{"arch": "transformer_decoder", "model": "autoregressive pixel model", "dataset": "pixel-art sprites of 400 made-up characters on tiled backdrops", "train_examples": 395000, "image_size": 20, "horizontal_flip": false, "levels_per_channel": 6, "vocab_size": 217, "width": 256, "layers": 12, "norm": "layernorm", "norm_position": "pre", "activation": "star_relu", "mlp_ratio": 2, "head_dim": 48, "fused_qkv": false, "bias": "none", "qk_norm": true, "parallel_block": false, "dropout": 0.05, "inner_norm": false, "positions": "learned", "tie_embeddings": true, "init": "xavier_uniform", "residual_init": "zero_last", "optimizer": "soap", "beta2": 0.999, "lr": 0.0017, "beta1": 0.9, "shampoo_beta": 0.95, "eps": 1e-08, "precondition_frequency": 50, "max_precond_dim": 1024, "one_sided": false, "adamw_lr_other_params": 0.0012, "grad_clip": 1.0, "steps": 9900, "batch_size": 64, "epochs": 1.6, "lr_schedule": "cosine", "final_lr_fraction": 0.01, "warmup_steps": 1980, "weight_decay": 0.3, "adamw_weight_decay_other_params": 0}
Rows from block 3 of a small autoregressive pixel model, named by matrix and row number. Rows with one number belong to one neuron. Each number is 50 + 15 x the weight over its row's rms, rounded and kept within 0 to 99. All counts start at 0. After the name is the row's rms in percent of the matrix's.
After each neuron's rows are labels from the 100 images, of 14976, where the neuron reaches its highest value: "top examples" is what is common among them. Only what is clearly more common there than usual is listed. The data: pixel-art sprites of 400 made-up characters on tiled backdrops.
# fc1: MLP up (model.blocks.3.mlp.fc1.weight, 512x256), inputs 172-255
# fc2: MLP down (model.blocks.3.mlp.fc2.weight, 256x512, transposed), outputs 172-255

fc1.287 091:40 46 73 51 44 50 56 47 89 49 57 57 59 49 42 57 53 49 43 71 74 42 44 13 47 40 51 40 61 55 58 38 46 59 52 61 37 38 35 55 47 64 54 48 50 48 46 54 41 70 31 71 11 80 58 55 46 56 51 46 35 38 35 56 47 41 45 40 30 45 39 76 46 23 60 13 66 25 84 45 49 82 31 58
fc2.287 091:59 55 48 65 59 68 78 95 38 72 56 44 79 70 51 43 50 59 66 32 79 29 52 57 78 58 39 70 59 51 24 59 55 33 34 41 52 57 41 38 63 36 28 46 38 71 46 56 49 56 46 39 54 64 52 48 35 16 44 67 39 46 38 46 76 48 39 64 57 23 58 31 50 84 37 63 71 46 26 20 57 42 67 47
top examples: orange; green

fc1.104 092:50 33 50 48 76 59 73 63 20 56 47 62 40 53 35 56 47 51 69 81 37 30 63 50 67 58 38 47 68 59 28 66 55 36 56 48 39 69 60 33 36 57 58 58 70 58 59 50 40 43 56 56 57 52 66 50 91 42 40 39 63 68 68 24 53 59 76 61 71 36 49 34 25 47 58 81 44 38 62 63 50 42 47 67
fc2.104 090:48 33 56 39 48 25 28 26 71 44 24 23 59 42 55 36 44 37 50 25 52 64 45 67 43 48 43 48 45 42 74 43 55 50 44 19 48 62 45 61 53 50 40 45 57 49 33 55 55 54 47 46 21 15 53 41 23 60 46 77 49 75 66 85 69 75 38 59 28 67 50 43 46 65 71 29 46 38 63 28 45 51 48 51
top examples: blue

fc1.330 087:38 38 54 44 65 56 28 63 68 48 51 60 65 64 66 74 49 65 49 33 37 60 72 55 48 57 52 48 51 76 56 51 44 59 45 52 78 50 47 42 41 53 42 57 45 46 54 50 71 59 62 40 73 53 69 27 53 44 40 62 56 40 49 63 47 64 51 84 70 38 69 68 57 42 49 61 73 41 46 89 47 73 15 54
fc2.330 088:66 23 47 45 63 10 82 33 50 61 30 51 78 47 48 74 56 16 33 34 53 60 55 51 77 44 38 81 22 41 53 51 56 45 37 40 62 43 52 69 33 30 77 60 69 44 50 10 47 21 75 40 60 41 57 52 73 60 83 39 62 45 42 32 26 59 73 60 49 54 69 57 59 35 71 45 43 51 66 52 53 64 65 58
top examples: orange

fc1.114 092:49 37 40 58 73 62 53 38 88 53 48 44 61 57 60 86 51 62 52 63 40 42 58 63 56 65 66 63 26 39 57 37 14 61 35 40 49 41 35 28 50 68 56 46 53 37 31 63 49 29 69 35 48 63 54 48 60 21 66 46 46 40 39 47 56 45 62 50 30 42 40 53 45 34 35 39 39 47 25 64 53 55 47 79
fc2.114 083:76 50 64 39 43 38 70 65 40 37 47 73 90 56 52 54 13 42 49 31 53 50 20 47 46 41 57 45 48 83 81 43 58 53 52 57 62 70 54 59 55 34 36 55 82 66 36 74 60 60 57 42 63 19 74 47 55 25 52 41 67 57 49 55 49 58 51 45 62 64 49 56 53 47 56 70 40 33 65 51 38 59 79 42
top examples: blue; green

fc1.255 094:27 48 53 74 66 53 54 18 41 44 35 62 35 36 48 32 34 30 55 31 52 20 42 42 55 27 28 48 76 41 45 60 59 71 48 47 59 50 31 43 45 52 30 55 68 47 58 62 49 65 50 32 49 30 26 52 61 46 46 66 34 87 46 69 65 52 40 65 70 25 60 47 37 75 47 76 44 64 47 68 27 54 82 52
fc2.255 096:75 45 47 50 51 46 35 71 55 38 51 56 71 58 45 37 52 66 56 37 59 58 65 50 30 67 73 54 22 73 57 31 84 26 49 55 52 33 42 45 23 44 37 60 27 28 72 57 62 24 55 44 31 60 77 52 35 58 56 28 61 30 57 47 75 35 59 19 31 52 57 32 42 62 67 21 82 61 48 52 63 41 18 51
top examples: blue

fc1.270 109:31 55 64 75 55 40 62 58 56 43 50 35 78 35 57 73 28 99 44 48 67 57 63 50 78 53 44 44 34 44 43 36 35 19 56 66 40 66 46 35 55 50 62 47 17 53 80 64 39 40 39 46 61 45 38 29 45 63 62 45 45 52 44 52 32 72 52 68 47 20 31 30 29 65 59 49 39 36 57 73 64 26 53 58
fc2.270 111:39 47 52 70 71 74 56 57 67 47 54 59 35 50 41 69 78 70 47 63 65 31 59 56 45 32 37 50 38 67 31 62 42 42 63 67 51 51 50 47 53 41 52 65 62 46 75 64 51 25 76 24 41 77 69 56 47 70 62 33 32 35 41 49 50 58 47 59 27 33 24 27 62 34 52 21 64 64 67 54 44 15 64 28
top examples: large; upper left

fc1.349 091:46 29 41 30 30 53 39 39 56 41 45 44 84 38 68 49 56 84 18 44 59 54 36 34 55 15 45 67 40 44 76 32 79 37 62 28 49 44 37 49 42 31 62 27 66 28 41 42 73 52 56 83 34 35 51 52 70 49 33 50 44 42 49 21 38 43 54 67 52 58 35 52 59 61 30 59 34 48 25 31 47 34 22 49
fc2.349 095:48 50 54 45 66 47 09 64 34 21 52 80 31 34 51 41 56 38 51 58 37 67 43 50 26 81 78 56 49 47 67 25 21 38 66 36 36 42 42 50 53 69 34 73 45 67 46 68 08 23 57 45 56 37 44 33 36 57 80 28 56 62 56 55 46 41 20 79 55 46 57 70 45 44 68 26 62 33 73 42 28 36 77 71
top examples: brown

fc1.396 107:47 56 46 50 62 30 68 28 65 16 03 49 69 28 55 39 67 61 59 46 43 46 53 57 32 59 58 57 58 34 47 79 50 50 82 68 49 71 45 38 70 03 54 78 64 50 44 36 34 29 58 53 61 59 49 63 42 76 20 49 55 32 35 65 43 76 45 56 30 64 57 44 63 34 62 51 53 51 48 31 63 36 54 65
fc2.396 113:44 36 51 34 57 56 36 69 66 59 56 38 41 37 33 67 21 47 36 34 50 85 87 66 57 74 45 82 32 49 72 25 72 32 32 44 59 59 47 46 49 67 40 38 54 47 65 38 47 53 29 59 29 34 19 50 61 21 64 51 72 66 37 34 67 41 60 63 34 38 18 42 63 49 40 43 55 74 39 44 67 28 22 27
top examples: large

fc1.434 097:49 52 64 45 30 64 55 70 64 55 50 37 78 63 71 77 59 60 43 32 55 31 39 48 37 57 32 67 25 56 38 51 59 34 71 57 40 33 54 60 33 67 60 46 74 51 66 49 67 49 86 59 47 37 69 45 50 67 52 55 48 38 44 49 69 59 38 72 24 62 64 74 60 58 40 45 54 51 49 24 37 45 61 34
fc2.434 095:34 55 28 43 76 16 23 20 40 47 27 63 19 70 52 58 41 30 25 34 32 62 72 53 28 74 58 44 73 72 61 50 76 50 48 45 76 70 66 53 30 32 74 36 59 17 56 72 33 71 22 45 34 76 52 41 35 58 46 59 48 17 56 47 41 46 69 61 59 50 26 52 50 36 58 59 36 62 55 56 50 74 24 45
top examples: brown

fc1.249 130:41 43 29 31 35 53 31 24 48 43 53 57 57 70 45 31 39 45 43 27 36 61 55 57 30 60 54 46 72 79 44 22 44 58 67 43 36 41 42 44 34 59 36 36 20 78 43 63 16 66 57 64 64 46 56 58 28 51 66 50 51 37 69 53 41 49 52 46 93 63 76 45 55 51 87 47 18 77 72 52 70 48 57 78
fc2.249 105:58 54 55 46 35 45 62 57 46 58 68 69 46 46 20 53 81 51 65 22 26 79 81 46 79 63 53 66 50 23 53 33 47 41 51 36 42 25 41 45 21 41 49 56 66 26 49 44 42 54 55 43 35 52 51 69 37 56 58 29 46 55 62 30 57 53 20 46 78 56 29 64 53 39 56 29 48 50 63 46 36 76 42 60
top examples: large; upper left

fc1.157 095:38 40 55 72 65 42 29 79 53 74 47 41 57 31 62 68 50 59 37 62 51 52 45 65 70 55 37 52 55 48 39 45 63 47 74 70 62 38 45 56 65 43 23 79 25 60 73 55 62 55 61 42 34 50 58 35 54 38 44 33 21 22 25 41 65 70 92 56 46 45 70 67 50 55 25 36 63 54 37 38 52 61 80 75
fc2.157 095:27 76 17 31 30 49 68 30 47 56 58 66 35 55 19 47 31 49 73 57 41 95 61 76 48 36 67 43 49 40 53 34 27 45 17 36 22 70 53 68 43 45 29 35 74 53 47 41 41 43 44 50 64 64 54 75 58 57 56 53 37 53 68 46 36 50 41 64 55 54 52 47 34 47 63 58 44 49 57 58 46 59 47 42
top examples: large

fc1.326 106:47 53 37 72 58 51 52 51 64 34 61 43 53 42 43 50 59 42 46 66 56 35 30 67 59 45 33 80 44 42 48 44 47 64 69 55 45 70 36 37 50 50 29 29 50 56 49 53 63 50 71 60 53 47 38 56 57 45 44 48 39 46 88 47 53 75 41 51 40 52 39 48 68 81 51 63 45 73 35 57 49 57 41 14
fc2.326 108:58 69 50 66 34 33 28 41 25 71 52 38 33 89 71 82 49 70 53 62 71 32 79 58 51 39 55 42 64 47 44 60 52 43 56 44 52 54 57 60 51 32 55 46 96 47 49 32 63 41 41 74 45 36 69 85 34 64 35 75 47 55 33 40 37 67 71 45 57 48 37 53 50 38 66 21 58 36 79 34 31 65 69 43
top examples: large

fc1.215 099:34 72 59 73 50 72 49 41 60 37 44 50 46 39 61 49 45 60 38 51 78 34 46 56 70 60 51 46 45 54 32 48 39 55 44 49 40 37 30 65 16 58 52 55 27 57 65 37 65 72 51 60 53 21 58 56 54 43 66 51 55 55 52 56 51 48 64 62 41 68 49 86 53 36 50 61 48 51 55 67 23 44 77 88
fc2.215 107:47 53 53 29 44 36 19 61 58 53 29 47 61 46 77 49 35 53 31 29 49 27 26 50 68 53 31 54 40 57 42 69 46 41 41 40 37 33 45 28 53 46 64 62 48 33 10 50 57 26 56 36 46 49 48 67 36 77 27 51 32 84 83 68 28 53 28 46 48 49 49 55 32 43 51 38 66 33 47 50 43 55 57 33
top examples: large; white

fc1.398 086:74 83 45 76 34 38 56 29 80 36 40 36 48 41 67 57 27 59 23 64 35 54 42 71 50 19 43 60 69 59 67 26 39 74 73 51 57 51 63 62 66 56 39 37 35 36 46 69 73 36 51 26 85 53 30 53 34 69 39 49 34 45 51 58 69 40 51 45 44 27 45 25 44 79 26 55 40 50 24 82 50 52 18 52
fc2.398 093:48 33 26 51 51 48 66 70 60 73 44 81 35 45 20 51 54 52 48 40 65 31 65 33 61 79 16 67 65 33 56 74 31 30 31 50 50 50 65 42 15 52 59 40 42 45 55 70 65 64 42 51 28 35 56 72 58 38 53 51 43 64 47 41 41 72 68 48 53 48 17 80 61 55 64 42 55 50 59 36 33 49 46 52
top examples: orange

fc1.348 092:53 51 63 48 14 45 51 64 58 58 51 48 43 57 57 41 56 62 40 48 41 63 78 63 59 66 42 57 59 80 28 67 47 49 32 37 61 42 44 63 68 53 27 57 38 38 36 25 48 17 82 51 62 64 48 25 75 40 53 39 55 26 78 55 36 33 60 53 55 47 53 47 37 43 63 48 30 48 41 59 81 50 36 30
fc2.348 094:41 59 41 21 55 54 42 46 38 57 64 59 53 68 40 50 35 44 57 32 41 49 46 38 41 34 53 53 49 49 75 30 47 50 49 54 24 69 73 42 19 35 72 70 45 56 59 50 42 57 49 68 56 50 49 77 60 54 45 59 46 51 30 31 49 68 62 36 44 70 43 82 49 42 00 56 42 67 61 76 23 69 44 82
top examples: brown

fc1.342 089:43 25 53 28 38 56 39 51 42 60 28 58 61 61 60 61 74 60 52 60 50 56 62 48 34 55 51 26 49 29 57 57 51 32 86 50 19 36 39 56 41 50 56 57 50 08 67 61 68 42 69 58 61 86 47 73 34 58 47 57 64 71 69 70 33 63 60 51 51 32 46 64 50 53 38 42 61 55 68 37 47 55 63 70
fc2.342 106:39 63 37 45 52 49 56 58 42 56 41 41 66 52 82 84 76 77 42 55 46 64 39 51 24 51 26 50 29 75 22 41 56 26 50 59 42 22 57 18 44 44 50 42 75 52 61 48 76 30 62 78 25 39 52 61 40 46 41 43 33 51 23 40 74 49 52 39 55 61 59 61 43 36 50 53 47 29 38 38 61 26 38 53
top examples: orange